Weights of a small contrastive audio-text model.
Model: encoder activation relu, encoder layers 16, text encoder layers 6.
Training: soap at rate 0.002, 6900 steps.
Data: trained on Morse code for random letters and digits, with fading, noise and interfering tones, 67.8 epochs.
Rows from block 4 of the audio encoder, named by matrix and row number. Rows with one number belong to one neuron. Each number is 500 + 25 x the weight over the matrix's rms, rounded and kept within 0 to 999. All counts start at 0. Numbers have three digits each.
# fc1: MLP up (encoder.blocks.4.mlp.fc1.weight, 384x192), inputs 0-95
# fc2: MLP down (encoder.blocks.4.mlp.fc2.weight, 192x384, transposed), outputs 0-95
fc1.134:555512502483489512524492496499513493498541449506518518507499515505511502508504517537519470536488498529544516538531484498524509517468499489506530543504545470506465516510509520470440499464487513465505493509484511476482499497490523492446493492506493490494502502478519524527470463522512504490
fc1.135:538475437538502488516534505493479526460462487482467452473461510469509516494451489481485501494473503506526464524538521510473502534503490511497493510473508470477539492513515485505495510524487493526476505491497481492510472442465512511489562520473506514455498506535532473541508482478517505508
fc1.136:497522474526503446495485515498523522518510498520539494484489497491537452506495499505476517456513523488479500503485472503497503450480483518467505538551509535465505506500487461552532495440503492488466504502460500514521508524531478568528502541529431514513568480496495467559476515503516460480
fc1.137:478495530529442448471505505502500544497494527519489558467487517522484540492486507486497494515529492498540444498520500513545511514561493500467535465513544502524511481499517521564456498478505486472500513506478512504520462488523465479509519474503562524494460499522530508545517531445481510491
fc1.138:509471480482477454508504489508549521519488480518503501500501509481501545507520500510498509509488523502505546525519492487490508505532537518488444533483506473481514487466505505464554516508492467512529461497530481466524519495493508513505532485553536517494520475500526542474505514529482525481
fc1.139:503533499522458541478495470473537488496497513487488542502505508489504502482522503507491474481483478506503496518529535504486484479504525516503484499502521502453479477478501513543492462532469500501537490500519561483477492491507530547536511538510504495457499516475502518472489519464491512527
fc1.140:509514505499479488531508484515501516490494504444507490502534502533492497478549502484478508510471499488482524491526516522505490496508476493465484527532485471480476533490477493527533496519494541500487516469481495495479540507537480486546517525517509529512469492441481454531442494491473493498
fc1.141:481462462518485484494524527439508454526447532493484553505503507540492518527513513469467551516518502458513556445516496471441481511462519527480523507506515504553476530539537519496524534530488496528492451478508490497464495496468479516517483474512483488510486473496512529505481540484494482524
fc1.142:500495487478506483514527481469488479524544496495488491473519528463502528473528463451471442500497503545476524522509450489453484514476507504457488500490535509487581499461494519524508507523453477521454477450487505520492455551541492528522478513501581483529541499527517478552493492493495489522
fc1.143:525476537499455493501485489474499475477471486464480497492470502534511463508489480501549522541505572490489497544518486482496528496490476514486513526471504476482524528478476511553490501513461485480489511476539508490552499512517519504526524494550500481514502476529517492462478503528484511487
fc1.144:496503505506484498496505493499477512491509514526494486546494481465493513519529494538497475530445525490503488516536489496498514502505473536531488529476482514500487492499507511519496518520495524476500494490496500492504479465511474469524460514510465499502493526489492520472482518502506533500
fc1.145:502493493536505513490458528502502523548460507500490488508541479537499514505530524480486479513502501475473517490488452521502576539509495503474491464533495496519514504507504480528497519508505505458508469509540495526517557535523521540514569503492478516516519463514477528487496472469510512479
fc1.146:470457474484511520458522509499514521490480531475473491515449541464492492491533537525486525470499490517490490472510507452498519501511511492468499501548464453478551493512514489536515542513504532511469488488509541487493528513509498559556491523479492538512521501501528506468497511520503521513
fc1.147:491517492515535495509511528477499517457484502501483460505495505509487473501483527550483523509494507507496504532554484506533500484519459488520523482527484474465488511440524517427549489508493515449513473517526505504509493458504506465504528494526533523498513477508469521459507506511515527493
fc1.148:538494476492525472527487534537496494478514517465489505493502524465534453506511487510507524469491463545462461476520527524477467489534566503499449476503496515492481499506530480528472535460495506499471514483436521500482498473493482493529461476459549512463479548500536495477461491490503526499
fc1.149:523520488431473498480492491517480470465489475527480494538518481512501498519496460528493522475536478465467467471466467518495516515514518526494494505469519505510521482499503488493474496524552487517472505459499490506502470531495513527491539498530494471492513512522499485454481508497466511518
fc1.150:502553504461497477490487544522499513483488518462504498491484497500485536478501467510484517514523476528495484482468458521550447507503506512468520494529518504518476466469459421500509500493455521482472498500509490516506543523519484463480471496532498509516471511507480475485505514498463527508
fc1.151:491523494536509493479502477528532565484491483490449542559508465546502494521479503482488532517494495503476517505491491510450574498480536475501508490506542545481514497502526530499483514495478444503511512508495507500490551464428527531490466501529461548504496464462515465487542452440491517503
fc1.152:452505519513484510467547486498493456509496508508466537497528503548503509527454501477510532506509523492464463513464448492520541453502464485516480533520508547526490503478526488536511469515441511498478514473578516506532536527540509483522521510499470564510487472532479487508500490502521522478
fc1.153:500483507504478515520476527486545456486487481489494524468502475552491553507481445532506486474510483521524464515528529475512503537411526490451526464443490501504513494518497484540498495521502557468472480468476481483464512516480509501537511528487527524482496461538509534484522461475507518508
fc1.154:519507486505547524463531486542487479523502522536530508539501511488528474539515522577483543541475484504510498506475494519528530425559537470497507514513522509455468506451478512462528490540528486506477484497542497498504485525500474494448482534530481479541541520495509467523487489480500515493
fc1.155:495518528474477501519500492504467488493506503517459463544522521496518504493482504482538463494463498504457402486492452525503535519495485501558511464507544527477506516504502491485443482502511486514496494482485516510509516448488535488473509476520533502484508488528498501515494467453540521535
fc1.156:513468541534481521515525523479493489534480498506460503501505531509505466478491475514500519487560512475486478537498461509501502486420513477503476481475548486476497517487518531496541493479541529487521460502483503502484452531536469467507478524545482498497513529440499493523513506567553499501
fc1.157:491510494456484514478515519465516500504501494552473544537526492481516499495522502519457526495519507503479505542515454518518507520432495520512512484466482477472511475527492520491504504490517524513535492510512474548527477468509476535491522470480519478546515511502518484491534529496494498498
fc1.158:473464499483470493503480506458505497495493495496519476504493494509576497506478488475447516524492526488466484503537472509507505457541506503480516494499529516485495522481498499468508540510455534461522569539505481517515469435476523527513492531462490499507483477493440463500475553516499474477
fc1.159:498511523437496491529486497486524513547511477495508465481485469500470498514536484524513576522498519475464479490531485482577460519519519537509487519534485528527503486519528485510464488502501534546499478506523515532493524520485523518492512506461491480502496473560497508494520503449452512486
fc1.160:558547487493481532512523551502454507476469486532501541526487495511501502481470511485480519546496524482485491468550503539489470465552495500485477561426514521522490524516490462498506547441477514513465494495533502516504503502517505488485512481477491536511504508497509491449534476463503487482
fc1.161:477498475449514476483547527578458525478503576527485514523542487421504512515542501537474485467503468542485529469521490496504499506511505487490478514572520510495440503491499553490506501502476476472516479469486501519488501551477529551528447517483527511490517505500481476533505501552511446533
fc1.162:502497478512495519538492492503546462490504500482514535506467528479484483497493477498521530504483480472453502498486521490523476500480502502516478482497512472538465513526522494490490481486495480451490469491500505495523452505528468504491511481486501468509473478493535476508489509517508483485
fc1.163:440515513535479535507500510462530484512461485512530449552495478459508493471545496472535499502490519466474489505519477488464501466508505496550535483495515524498542504459512510501521510515503552510523486467475514466508535495497499494530479522464476487491498496511520515541456517509499520487
fc1.164:489510510513497492511514541531485492533504518532475509547505508473535492498483541481516528555474455496470474474507482480510501486492521484487487545456497510515517488504479521465517502453481515463477528480475504489492505487504520497488500498505495508534504501530534501484501458506512494539
fc1.165:539494519511540479482492496467509483517505525472528489513513505512519546466466518509463529530470513486506507454433499497486492497488498525473517505479498504529468547478476528524517485471497470529498491495465532495521511440501465490462485499451478477484471499477523541467489535507530511501
fc1.166:502528482477527463490510512526486482511472471493515434484465515520539442462537456504437512538547471502524538483446486489517476509505457481471517474435500554475452480535466493554447545487514496440476490517504505506481501506474503481492517501525492557543499502496509523477521439490494504497
fc1.167:492461502479488458484481486511497502508492526530547495498490508518532502547508482499508496502518500490519483500475504534481445482529518498440510512523463520495517540452477469514513492484462469479542471517479509479500507517484465546514474493539528496528504510504511420521477500447492464568
fc1.168:503519511475529521465459537451460478512511502512511481457507518484471449521490539472533521515520508526496445533500501474504488524501522523499489480486495502511555467515507514505488492493502500475537477476506492462512492495494456549502475498456516537496438491479499522470464473520530518523
fc1.169:508474472479522496502493502458483475490496541460484517473490582469482553512478475498485476479512454445530517508538482506513488522540449476499498479527482521511503485487516504431513517486523524505500543493509499551516500507516465496486495513482529528523557534511463491529482524499517519510
fc1.170:467490495521494471492516520481532513490498477526502512476515491507526495477525495502521518509504462490502473486537533565530547481478442458538484509464484451511508468455521470473523519495522517492523484529528446521509532440518500525521517525504487487484531507556544537482491492484520530498
fc1.171:518521499526488516522469466506507511523478487478484487479499540496518502521499519481474472526495497473490481491495512489479474479481481470490510517453487533461462473504512498548522516479488490488508486525518513503538495468505539483464471496489534483517496540460476456511545527530504524539
fc1.172:472520517511484489525500506486467469520483513486493523477520467481490514498498525429473496503490526461491518497495463470519493504450514488527446516436554473543479470536483489485519520448530494480466495444498520474549562565500524495446453515527518538482474497479496531508482531513526519566
fc1.173:500538537473510537488498550493463497503473515505492502514515512479498507521524458562498466476529497517468503506477516542519463484522502466465546523518541564506491471558497487480524466551490495430511471474507462478487447497497455470516470491493494513519478533471542513480452489453468474507
fc1.174:533484476510499510499488537497478506529537519460516462505531492532477504463529448505539452505508501488522532481518474487536461503490464522515525489470546509479529465523472556462515502486551418517495468496488540498441482506503473481488445495501462567446478523499530522496488497452503466511
fc1.175:479502504487507503499514519492484484496485470478489499474470515466462469515493489548496509476471471491495488493537484500518498511437496567543513508474513473500488502515550518510516493466494535480515542485537538513536517462525476508518440470508503495528497494484496504508510487468509534503
fc1.176:516523521532491548510508502516496496477492490483537521494535502490497466481530525486500498490488470517558495474465463477549445459483473446490531463505508501484488551583493554521524481449497483497503525487508489479536455475491469492483532491503533507491562486446530506515518476467524549512
fc1.177:511554504491457511502502509514502476505493465499491499478493492465475440510500498508509493476492468488471506512495519504493498516488428515507525509485511503498555525527523519547525467485526543463502481442529506500522475504524487443494497511474482499492515515542508460506500471506470515482
fc1.178:493527472510533526486508505518487512469486526519509527526483491497530510532481467464524498514506534523485473480469458471495537512483509438491482453515504511482456471492522493452550493457504474506549537509525518477530531555515482512469472516410464525536505477528492457502501471502499465504
fc1.179:487443461494496495516479489504502501515457509488499536519534508498485494548503445520497515488501478496528515485507495513514519481516521501494508491467497520487489482502503456484538538496506546469511520537518491507491483546546505488517512526445516481467503485525507502464512496502498487488
fc1.180:480524520480531495527498506511505488532515524495513500483504537487512492461493487455487528507447484478510490468509526508480475545506478527500497468470492472498522487456523503486514490499492466498493493501456472527493479436547508516521499480513521536516491493473528480530492512486466474521
fc1.181:495487531554494502472478498504466465530473523545507475560504490528515494533534411515477520489474512500470516483553536543502512496505505494494564484473501551494468530501513511468536477500560536493498481513526521520490466496535517471464487480537533477539468490534493493501487530498519476488
fc1.182:503427442514520472485535459519471528519529510514481534551458471499489469476518451511520467515463492475521514543452492471527472495504510467492459513474449513513507474516513454503509522538502483531535493476474513476505464533529473519513487559492476509508468470509500501493456469487509476488
fc1.183:514487492463473451513513476530474519457522465475491528494494483530503535498504490474473520542487515488499497509479542452481475553494502506491519490457515497545474446479510503482540492465501511491498515528501506468503499466520474491493492487538494498515474477467585521509514497506554483517
fc1.184:519511515497506488510535521495499509520476504507530535559510505480537476511471467510447476546494525497533512446519513551525463467518537464498508520499461481493533503513480497507514477476499449543517509530574493522513517466471524542474480506491463493491490506514483457504521542488498506497
fc1.185:474512493519537504510501479533510507550502473495494490545499489526499529485538512478501501502508507491485514495509513515535468490522537525489526505502487483466523520494469459517488530495478541515530558478514472468544487517517471552518498455471478513498508488480499499482541523472487512493
fc1.186:471517476482502515516515531522470551506507529514516492521491511546466523514475527506522561462453486499519519457493485530501478462552492519499530507495538466512475487569517426522513501530482507482488486518435493505479534553540510515454513416515512510487528501463538501491478530494457520547
fc1.187:442510498509503494472455472523527520475472500489455490495494488493508527493516470542456499481481455525532475518525494466537528484530520471534520479499515482457512540476504515506512471482520490452493492516545495503496507473482500545485510493511507568463487507502495566481528494468514571517
fc1.188:486485476481523494503464523507534488484476469527473498500491523457485488485531484533504494551469517511477458494503493508503534488499512521481520482527459530497493538507492522496495516492478517514546506509475518490476550470521477442469482471523554510490469468531529536522487539552518486499
fc1.189:472501477532495502505463481453491486502529500505490505513498489516490479541490495516539489541519488515516527496544527515534517523494525485480534534473514524485447544499537526446518472443515526495513510522505519481499529516508507489491471498508485472517521525509440534566504516460498545531
fc1.190:510514456513495500514512501467492494506474504489506500508518487481511501514495557483535502478452515460507491460501539500491517512520514508498462475521513512466475517481502550502523532451464542479541538504525483536480506491547537519459541489522501500463473503483445471477508468509478553488
fc1.191:503470486520536490470531484511486538468491529469511558443470503494593495501473524484543518448549517499530438605522543516514520512514496532474540473507497448486490491531488513505479520495478524508514558490478529552492466515525545482463487574492523522541520517505512481489510501545487553461
fc1.192:497514484494512492483454553480525471482502482503504515489510524463510503499504524469522526504475500510512499536530527487486474528526463466512479478478465500465520479500499491473505516497547517517496532530546505516471480522539466528472535530510513462495523514512483496502504515493492532485
fc1.193:499522488496487530476542517468506521495484475468494514516504503465543538492492499519510517532492542491503515539470525467510490518481517498507531470454493508529486575504501480486500472450508526556524517456478528482525498517481467467493482517481559476510465509516515454538514552490524527514
fc1.194:504501506490531527499522519558534486501462460526480534519513530532454524525516516499489509480522473477467452477535428527489542487514567510486484538541493496479520517469525486485510476506511513471510549498529489526508521452499493460493473505521495486510500524455527484431494443489542508527
fc1.195:494494483506475509504478511501490493510475524518483523499481486508466481510529497476482518481516493501468512449519472501539504476473492502498511504518476464526507541483486480473528479524484492489499516527511490540490468542557506517493503462521489496486558538503511480480489529498479446500
fc1.196:482522501467534513525537518526497516522478494537528532473537516494503499483526490466502539508511517460495511499475512467509471515495486495418526434472534493468528557547532533504501512475465480506542505524493496528499477451458482543495480456471469494538487464451502505457488446467546558502
fc1.197:477494492517497503486514467518481527446520509458517523467501476466506515542546499501486487530502482464484456518578496454497487533547436499477524515503527525513482498451471515485473466494480492462482473492525525486528532504491462447494529463517509470446487513535460516475439521495534501553
fc1.198:523520516459514510532488481476506521499465518464506551512488512513463503496480450494555522470498504476485513545480522528513485520501520495481526544473486474520508501525481563525504516444481526512459547495514533516496458485472512528489484507500493515505507486559519572503492468473482524514
fc1.199:503497497507514542513505494539469504512508488506475463520517477491522541468535484484523495504511532498494455485529503522487512502510491533516510523505477495487486511480526515486513475451483503495535534485525496462479507498536545502471528483500486506506501508496497484500476472519489481529
fc1.200:505451479498483502479508505519509505481496503533501461540486521496501495473523490494534550491461463489516481474532480491531522496511499532485512495483466486513498513530496512483524508473470494475548546495535497498533488485523503472490506465524457493508508448534497524486500506517481467503
fc1.201:501481487524527496513481508504526514518463498472485505513458531451517491492527489508509521465521507500487532502486502471454501476466485485459516517511522512484516481448471509476450481541517506492500498507483490492539504482493529518526461501526483527513512504526535504494522495491484531531
fc2.134:497449459512510504488519502495472513462472537468473530514454506494526547495477447512495516502506506467449484499495487486495480512523513506496504531488494502488523456480471473531530459529494456518531475510526483488511548505507497497512507526485488519456523496522454501468511535495511489494
fc2.135:481508543486526538494495523509460502481491510533514470523537484497499471497470474517512516488547485488460554499488454478543457509517553463510467527517506520490472509509509497484499511491472505499520466508497503535521504532506501500518472483503508482505501481483448506533504545556478513527
fc2.136:527531526521487514454511459472477499499485477475513490515515460472454513458564473502522487484502471514504503529549479492526510502493483519498505532422519497501502494494504498486455516519488492466539503464554494498500477525515517478478501488491546512529469508511555504444482505492460473514
fc2.137:477495525488564545502485464509496479468504493527519512522519472499490472499506493516547536517501486522455525506489520521446472473480514481509508511474548512439502460511475504460522518520506520497481501499511480482505516518478476495540495530496505475547480509505516498436509486545483541479
fc2.138:514511532503519537472505525506492515474511500484492479512529489484512484504521511488479526504511509507455450489501538528564487508484487462515516515496477531495465517515504521510492517520523529491487535541466531489449476479524477502458481513447500494531471494476486492509522461493521511486
fc2.139:497440481496546557532517529466504495443557505521526500564503491512493510490488491521540556504533515515491495480462479520512555547459496521466561470513456496491489588597506523494494488428550484542514487465508486508491477522517475469451534467488492537514494501477515495530489475555493431496
fc2.140:520503530507549546469462534520494505482531482537489491494517485516497503527506517541552501500515506494492489475474511500503476523518501539548479456525527458533495466502506511553533486500516464472480518503450488506539471503523513516512515504496500489489506497528521549416532474525524459501
fc2.141:515511486520511498503503488505498533475480514485433502510563520470477499513511528528491472479528520514529457535483503469510527485452521485463494479535493486514514537488538508458595452493459512458524541475499524501492487520487485542491489488446533453480511459526487520523511475537502464475
fc2.142:499459498481476485492479505507532485507501466503482536505480441490519530515480575526484530488458489540484485525481533511538497473466524507500503510541499431488515499511465482468463486496492528505488529535482517490455490519491532512501460491497501541515470421473513556447531526512503507501
fc2.143:502551531511444502499495484524498519492456497519463491528459519519502476510556501488507491528505460492519518473519513516457474524470548493470496500445514441505509500502471515545526472482438518533512583552497505477464468535519533472501478529479532537513457482490519532472516478508497519487
fc2.144:537482506476522534471493505485486505507503487465530537505484476515471503517520463456513478499541483511468504513478525461546449475468525449447562465503528469518533504474529492527506461446495497497494496529502550508522506521473520518469526521484487513525491512495495506506510505502531475525
fc2.145:500503535489546507502502462518524536509510520516473519537526522515493521506488453502460516460516533487544469519526535513558460501497499516504550540461521507427480482482467524495513466485488501538481515492486536485506517471478513473526462477487522529514485503513543475536528516513479487513
fc2.146:484529436522528563460489520461488491478510512448448459560481494471471481565481471505455504517555501461535520501464464515536509515480483500491543530455490536463519530531486511527484500551503446492525499490449502505500558437553506477454480454459492515504484533543539552508468477499516449523
fc2.147:489476518489499484486482521459483501488437531494486470501501470479493468478521459482481522532501461506497504456458511536485508517446539496543493431508514512528550513556493487567512492498510477543479507524455533503463495505475502523518499504455468492515508538464499515545484436483489494503
fc2.148:468493510495502565461535481500498485476506494478501536518533480490458524509487499472514551530498508470517509539485521504453498475451441539475544488485545470471473497506487510513492504500531503441544521482511488504478460485523543532466511533500480515482482453520502555533494468487518467468
fc2.149:517482504521470519488490512502490502499464487480478490507524508498481453487488513483482499525463523489571502521529549465513469501529489488513524517522478519490487512543485489468505488479484527487525494489511496501444493459506460469492488470520514514490484524475513521543523478472517516512
fc2.150:513443502546514497515510473521509486486535482504498504475486522481493485506482538473494494506479523475498474473505530521482477485504514483508495527483475525478495529525532516509495525483528459533495488529491512526516508462459532508513485511473478502507488516491488514503475513474503507507
fc2.151:501475502466486498491530456463492528503549494518498476444488489516548474448538528526505453487492531494542478504527521514519416500501505510476500506480503406489467464451491516485490533544519559451512535503531497497476493512556470479467520506463544539512530529550512505494491520529503500475
fc2.152:544492455484504532542505501504530497475460511515549510499508504528480486462488505481489511500475512517491488459532573467492481522537498503471543455490480484469529500537499509523450501491549505522496505497485500455479488454483505523483522531466541461463521503487465532455523520512478456522
fc2.153:471526474510531465485530519503514516480506509538495519522517492453576462527481534483523501524493542493488506469515476479485486498544507503493486527557538526475501521481497576480501503488490444507527543476488527478523497480534474451490486455507490501475512499456519446514449522513490467542
fc2.154:513487530531478480524520501498495477523510513512476496539465495477543468544486510499536504500501509469493527507525494496476491506465499551522470458517449493450508531592505524487502522506452531520504471485444492513484481473514498526477515526471506476473516480497524513523494536480505479499
fc2.155:539478466527509512481517483480472499510505537493510505476527530476474535533497484510496532506512538496514471490508489476491515511478511536457533449507463499516489504507497516525507502456418501466503511526489500503493509514512488514501500523452503470497484536487506503526513510489469472533
fc2.156:462501451482534484513478492480481499507544485476509528483493467475459470465512505507522460500515514529524545512524535475466498556567496511508466501536491518493481503541477494459412465531525471517485543493550483525513553492515507498540461510464524497494517494509462491484466475453512488482
fc2.157:511477500524526492485501480519527491472466485533505494492545539487484474470512506478513512490502470541509510496540530513529505507522499474491487522505544491478484521481473475512489493500486505522482515504475523517471511517469535486490522515504483503470485501493476496492499481490506520523
fc2.158:487525508495499489486500501520476510516466510503518470488469501494487512498491474504525486497519456489532436490486494500518507485474451487504473519468480478492516515518487494541487457501551457492518478482516536500473548515509472489512482491514512445473491481524535508529508479514496530501
fc2.159:511477511554528520526494493485461512511520487514494492487475518506485531513512512464493458534523507515515484482501533509447550494473480467497526473522476497490540468452485515478540508495544503457498523494489504473513466451509515493526509484514524507470554539471544490524513461456566522455
fc2.160:441493510502478501447505516451489502489475496494457485488485502511505490513548469531547493498486484479535456490507470485467464508485489471502541553516508475505495462499522509464512486480519477526505484495493499503533483484505504508496499552545520432530487516527470542564455485517504565496
fc2.161:485511537582504490495514487509513493467502535481486520510525473505510535531501521505499457522485469468543538499476511520460475462493495522511480510493481460477523481559485490469491487542499531486543513526493511514504493470534425460517536471515515463510538522484534524496516487460525499483
fc2.162:465489495487526451520492491496463506510481498535532486520503503483501507514467511510452472528532511502507469533476470493516512478499509514475522496526529526470559510505511532499502507541466506515543486492473507506547533511526508484548533512508502502492556509504490515465495485486502490525
fc2.163:575487477459498493470528478500473518505455492506518516458509471497502522487478508552504523469521466497510485472477535512505505519482481493469485451508485504492473505511517507511480451486509465523495527468522462524515496501494530479454576489538501496482538499452495483480531463523468498493
fc2.164:534479501520529511498471498461475537532506489476476489481528468482501495532511457519511523498533454544506529532459471488523524503480484518487494473512510485449472522510526497497526527522522492505539454505516485503524566521521515534501490494472460498478507545500538551495469489494496443517
fc2.165:472464533452471507506541505512499487521506520520467497437500532510476470540540509515521498497512511514509492494535497521512535536487513497483503498473512534475514501492536466452499498512486505505514484496532507504471499560505515528506517521520538511484497504497477454502500466514498471486
fc2.166:489514510510468491515502519492505494500494513500453476525516493458491530527484489458496495535489499535493501516527527496507524495436480541530489524531516508504524523469514482498531496503485531475485492484496473491522532469512477509513491494469493463482461481514470469497508514547497461513
fc2.167:444538512537513485507537545510513501510515471507532500558442510481504480474517490485478514524499517497466510439517503495532553517481479450517569501543498493520502504505507495511486516501552498498524542509487450504493504480517484469483473444501489524509541478485495541522491517485544488467
fc2.168:494481518526482516529509518498513482475504481506512478484519525507505487481488496513478500492505452500473601481528511512481487511488486465519473470530542503518454453464546467472519519529490506568513482504549481503510507518485524488476518481541541496526563540520503523514508486480443495455
fc2.169:466550502478508503519514520500527514467514485503479482538481500518536478509532491501500499529493517466454537472506510486514527512469487521484469527510478516471446486543517501557516503552466553501514505534546507462469517460541486501531513491500491480472502504479501526449463509489490472484
fc2.170:523518532439490538501465520488507509490503485490502479555465528488500484501512513496552479518497555542497515519473468491526480494483540540492487519533526510506490526511510557513513507515467503502475543463520557497509523523534511491481562462459485501483481490462475480473462486492504468486
fc2.171:450476513473518511497511504506519525530506481514449506507467496492481526523476543475525553508469505480512519484501468505543509523482557479484505460476483452510522516484480497468500495455510500482500498490474514502483517519480529454509494507502482509493500507527526470469491458535514486540
fc2.172:477460499461482526549497483505490464544488495504514515478518474534472555497501531518493498510501531490555486499470521484495524469476541509484547473445507499531496548528482488452490511519461507493541493480501479492506496488497509478497506490481465511489533515523555516518494504513452468502
fc2.173:494479502535511515475561540509487491487519534509525505462500486499498506456502499517477534482510497483469503492492475493453500504540487566492524515526490494543530489451496535530512471442538512514539510476503487513509576460501530466505506514457481514496483519516502489508523518514458511504
fc2.174:471516549498542467474512525529522481489490497527520502471483481501548521526503548517481524507469508472508502518502533522508530501497538463441459520528489434531477517528503489497522408507502533474513478491501515497472555443451472465521530539506513426499531468553473529466482508510500489559
fc2.175:522474451498478496486456512499492478521497487502520505532514465487535491484476510500533466530504478522499529508517508515521514500529533472478500498484511487488528546443487533498502471531471469522484453535467499487525508503469540478468515521525477502550483465518547483482505492550464484486
fc2.176:450527490507542489494439517527490516497522517497507549490509451490543483542470497497496510504489534559523483509559467459458535518465481540504425483510499458508506454464507416488489495463518562550513454533469484503522509523471514501548495539525527513483482465542492496480527474532492455508
fc2.177:497441503463526489522481481477470507498522475529503499477513486481535544474501529470506492462457534485464495510498515527522504494526539502521500513518526513500446448456488563530517530515477469525509505554472458516489506506476541494471482532539454489519489496514566508484524488494488517489
fc2.178:517466506464465509488475492506504532524552490497494480511489472519488468458503509526550521512513504471546483487499482488469469506490494529536498509454504530508491499534499478563520484536527533504425460548497474503499482479486526500498490515576530467538491520458490523520498497489477541506
fc2.179:508556523455493499479496498526514508495531503536464538492485514509521448476495554503547492528498509522487500510504512495473496502488521502503486468511500488495513525512524510482504451528501475519446475457481488483494494490490470523475508479519539488499504510509478481568467511498492532513
fc2.180:512508470539466517481508506490474524498507480484477499541483522513486505516467496469470472468488499518490502473479498507480494491531529507483513530498503509506467509500504495551531454487517529496496518498536483507504524530458490491491513524473537481520512499536506533484545469547520550505
fc2.181:500559479473476507510549514474481488512526506506489502448502482480527474475457582477514503468501475511496480515450464492518493490491477468489438501571458518493517477520477473508483568501411468492477525475493461493479513495505498553526548533478492503476503530498487533475513470472476520528
fc2.182:499571514452547469521478452505506496528525566531461480485522511491490493519487502524501497507483490552464500485470480491494533484530489497476537458483555485503509488470492494511476538476477487461460468500527493512521463479455511519510502498528519516506532516484496482516464526497463522487
fc2.183:449477509544539505498489476502538500507522479487538476465489525504535472494504541507504504508507491511502479499486478481493521484504510501540459542519492505479500503525523476526491468496495502503526472486526510499513468494495496471523486471425540502474502461502417508482483518521517533492
fc2.184:501483506509511529506490475532521519545515487528501490491501494501516512514469520511537540502529514517514539514503514496544496481492479479501442540524497516505460439459510544512501529518547565474486478506448534492484480477538528474513507453539470512524495519475514499481492509506522477503
fc2.185:533484466493482496499473476494532512517448471503540517461507548489537491454521543507531543495475492492522466520492469500483533496469513466536482451476526530498494517503483507521495466518553484482458462498486488504542499510494512460492536525505478487497497546489555485489511471464478499506
fc2.186:506492523461546505501502458510483525489511537485510515525449489535524495490521443498538487482505473475486512510480527559519498499524501463462501476486513458483495513520484515513475487542525473553514531443545482516454492476442526512524492513504460522505497455550506496501457521512481548506
fc2.187:508501498516504475495541468472500500503513472516548485512524505486497487513515512489497503498510510489487512526483483476470452507511504517479508519493487523488473482490464504529470495551467520482503503526472465501524520513493536486514505485520492461516485515523513475498498495483476462526
fc2.188:484535481466508474525514542513508516472475484538518479480484541472516464496494499553488530465492481509513534499506491502485457476480501488512512492475549484489512479496545482516492476475552477487468476500477503514511485530473549523515486536483468516511513507485482475460476486485508530456
fc2.189:523510523469504522506485519532507469504513496513483500516521524495498496489498463526477489476501525472474490504486459543478517496480501525495488485515457485470532487464478496516447527567513491505490491496511510505558517465515500497513525528491513524495530461510556465501505494528513481488
fc2.190:458470563478528480484492525501507501531493550478480497520472484492508527499509484529548490498533510521523452459465468492521510487488463510520509480473524463484514491502538478507497496517530448562478444495477524471485465485426482479540466473487515509505531504575517508510480515503552492496
fc2.191:539492481507488533509471472515542509501495492530496528531502495505510488490572505476504492492524530462528469522538491468479490531516524521529494511508515517442519477492515580502519495480507465515503488522540491502514534458461495509518532466473444500469542507511497484478459489512535491516
fc2.192:510529501503510534479523537485499548544469490509510509461501521486551507532494468522511514491491543516509496489497491533518496463480479513495521532475525492491493483494497504482486474556504522484512488454508473494528502519492510515494499487478511490543492430498516506475468490522465506495
fc2.193:465482516489470494543498516493519480495499518513536505452514475525409491491457503480459501504476487487528534487530506512479526514497530507481485520473501462477514487473531550447455556500497533513472463516493454491501461499513524525534507455472459527450498479523434491548531451541464476509
fc2.194:507466445540462464507493477524509505521498463498460540493527494505532514498504462517449512491510523527553546507469560473494464501502452493501521480478517536538474490502465489493487478516512498496526487470435513475506490516521507544486501494496527495494551451543498492550544505482477517482
fc2.195:492530496532537456504501509496511526499475495508544516505462522498490551487513546524518442514488489478514460504576494522474500510475538499477495508547490482540491506519496524491524496489471492545516515445500481524504543478503491494550506526504560517510462473499522523468482513472557504530
fc2.196:468487495507513458510513479553508491501469483471510509496541462493475479483573507501507499465481539482478515539514522511459512504480522504488498488520479499487488484523519450529504475540533494467526514497476475514503451525476507525531495453488517454481534507559493495461490439519485505501
fc2.197:526527526459559504459510479445490472507535494525473527491487542513473468498539452490496524472521506516434495490438494506491508498508509478466470527468480488485564515498496567525519498463495518462567489516478521499505501457494460477480474485443506555467451483494510476543528544516483449475
fc2.198:494493488500521489494501507512525470481501496494472482476500451528518489519514541513495474503486514528495490445498477494512490515511467490460501550531491535540491476472511438506527518520505445511525440499479475476469548516519429462547493508480527536538508463436502463512510516536520532482
fc2.199:490533485495472453484486511516493517546470493487507506470499519502486477525520531467508503514502495510526522470496471490490476507473510453474557537485555525530487491544511501504491490505480521508508483471485506508528486495508458525542489477481496494518526465528480496474527509515501495523
fc2.200:515538510460505478478495494510501510506532501493482508457487511484509518496478490526488476521580511482479484499455530499501475513487461486514521482490566505497513487516470491528486518517523459511480456503480472517514472518531487552457523501492505504448495541488509534472506441493480560548
fc2.201:498551530497443509501469456480498538512484499499540501412511501497492536473535502456497495485509526513456450507528475498451493533478488495495497528535486500501518518535518516479505509536442527504492471449439486491538440545492502500515463445538507515458492464535499479496470497489489471536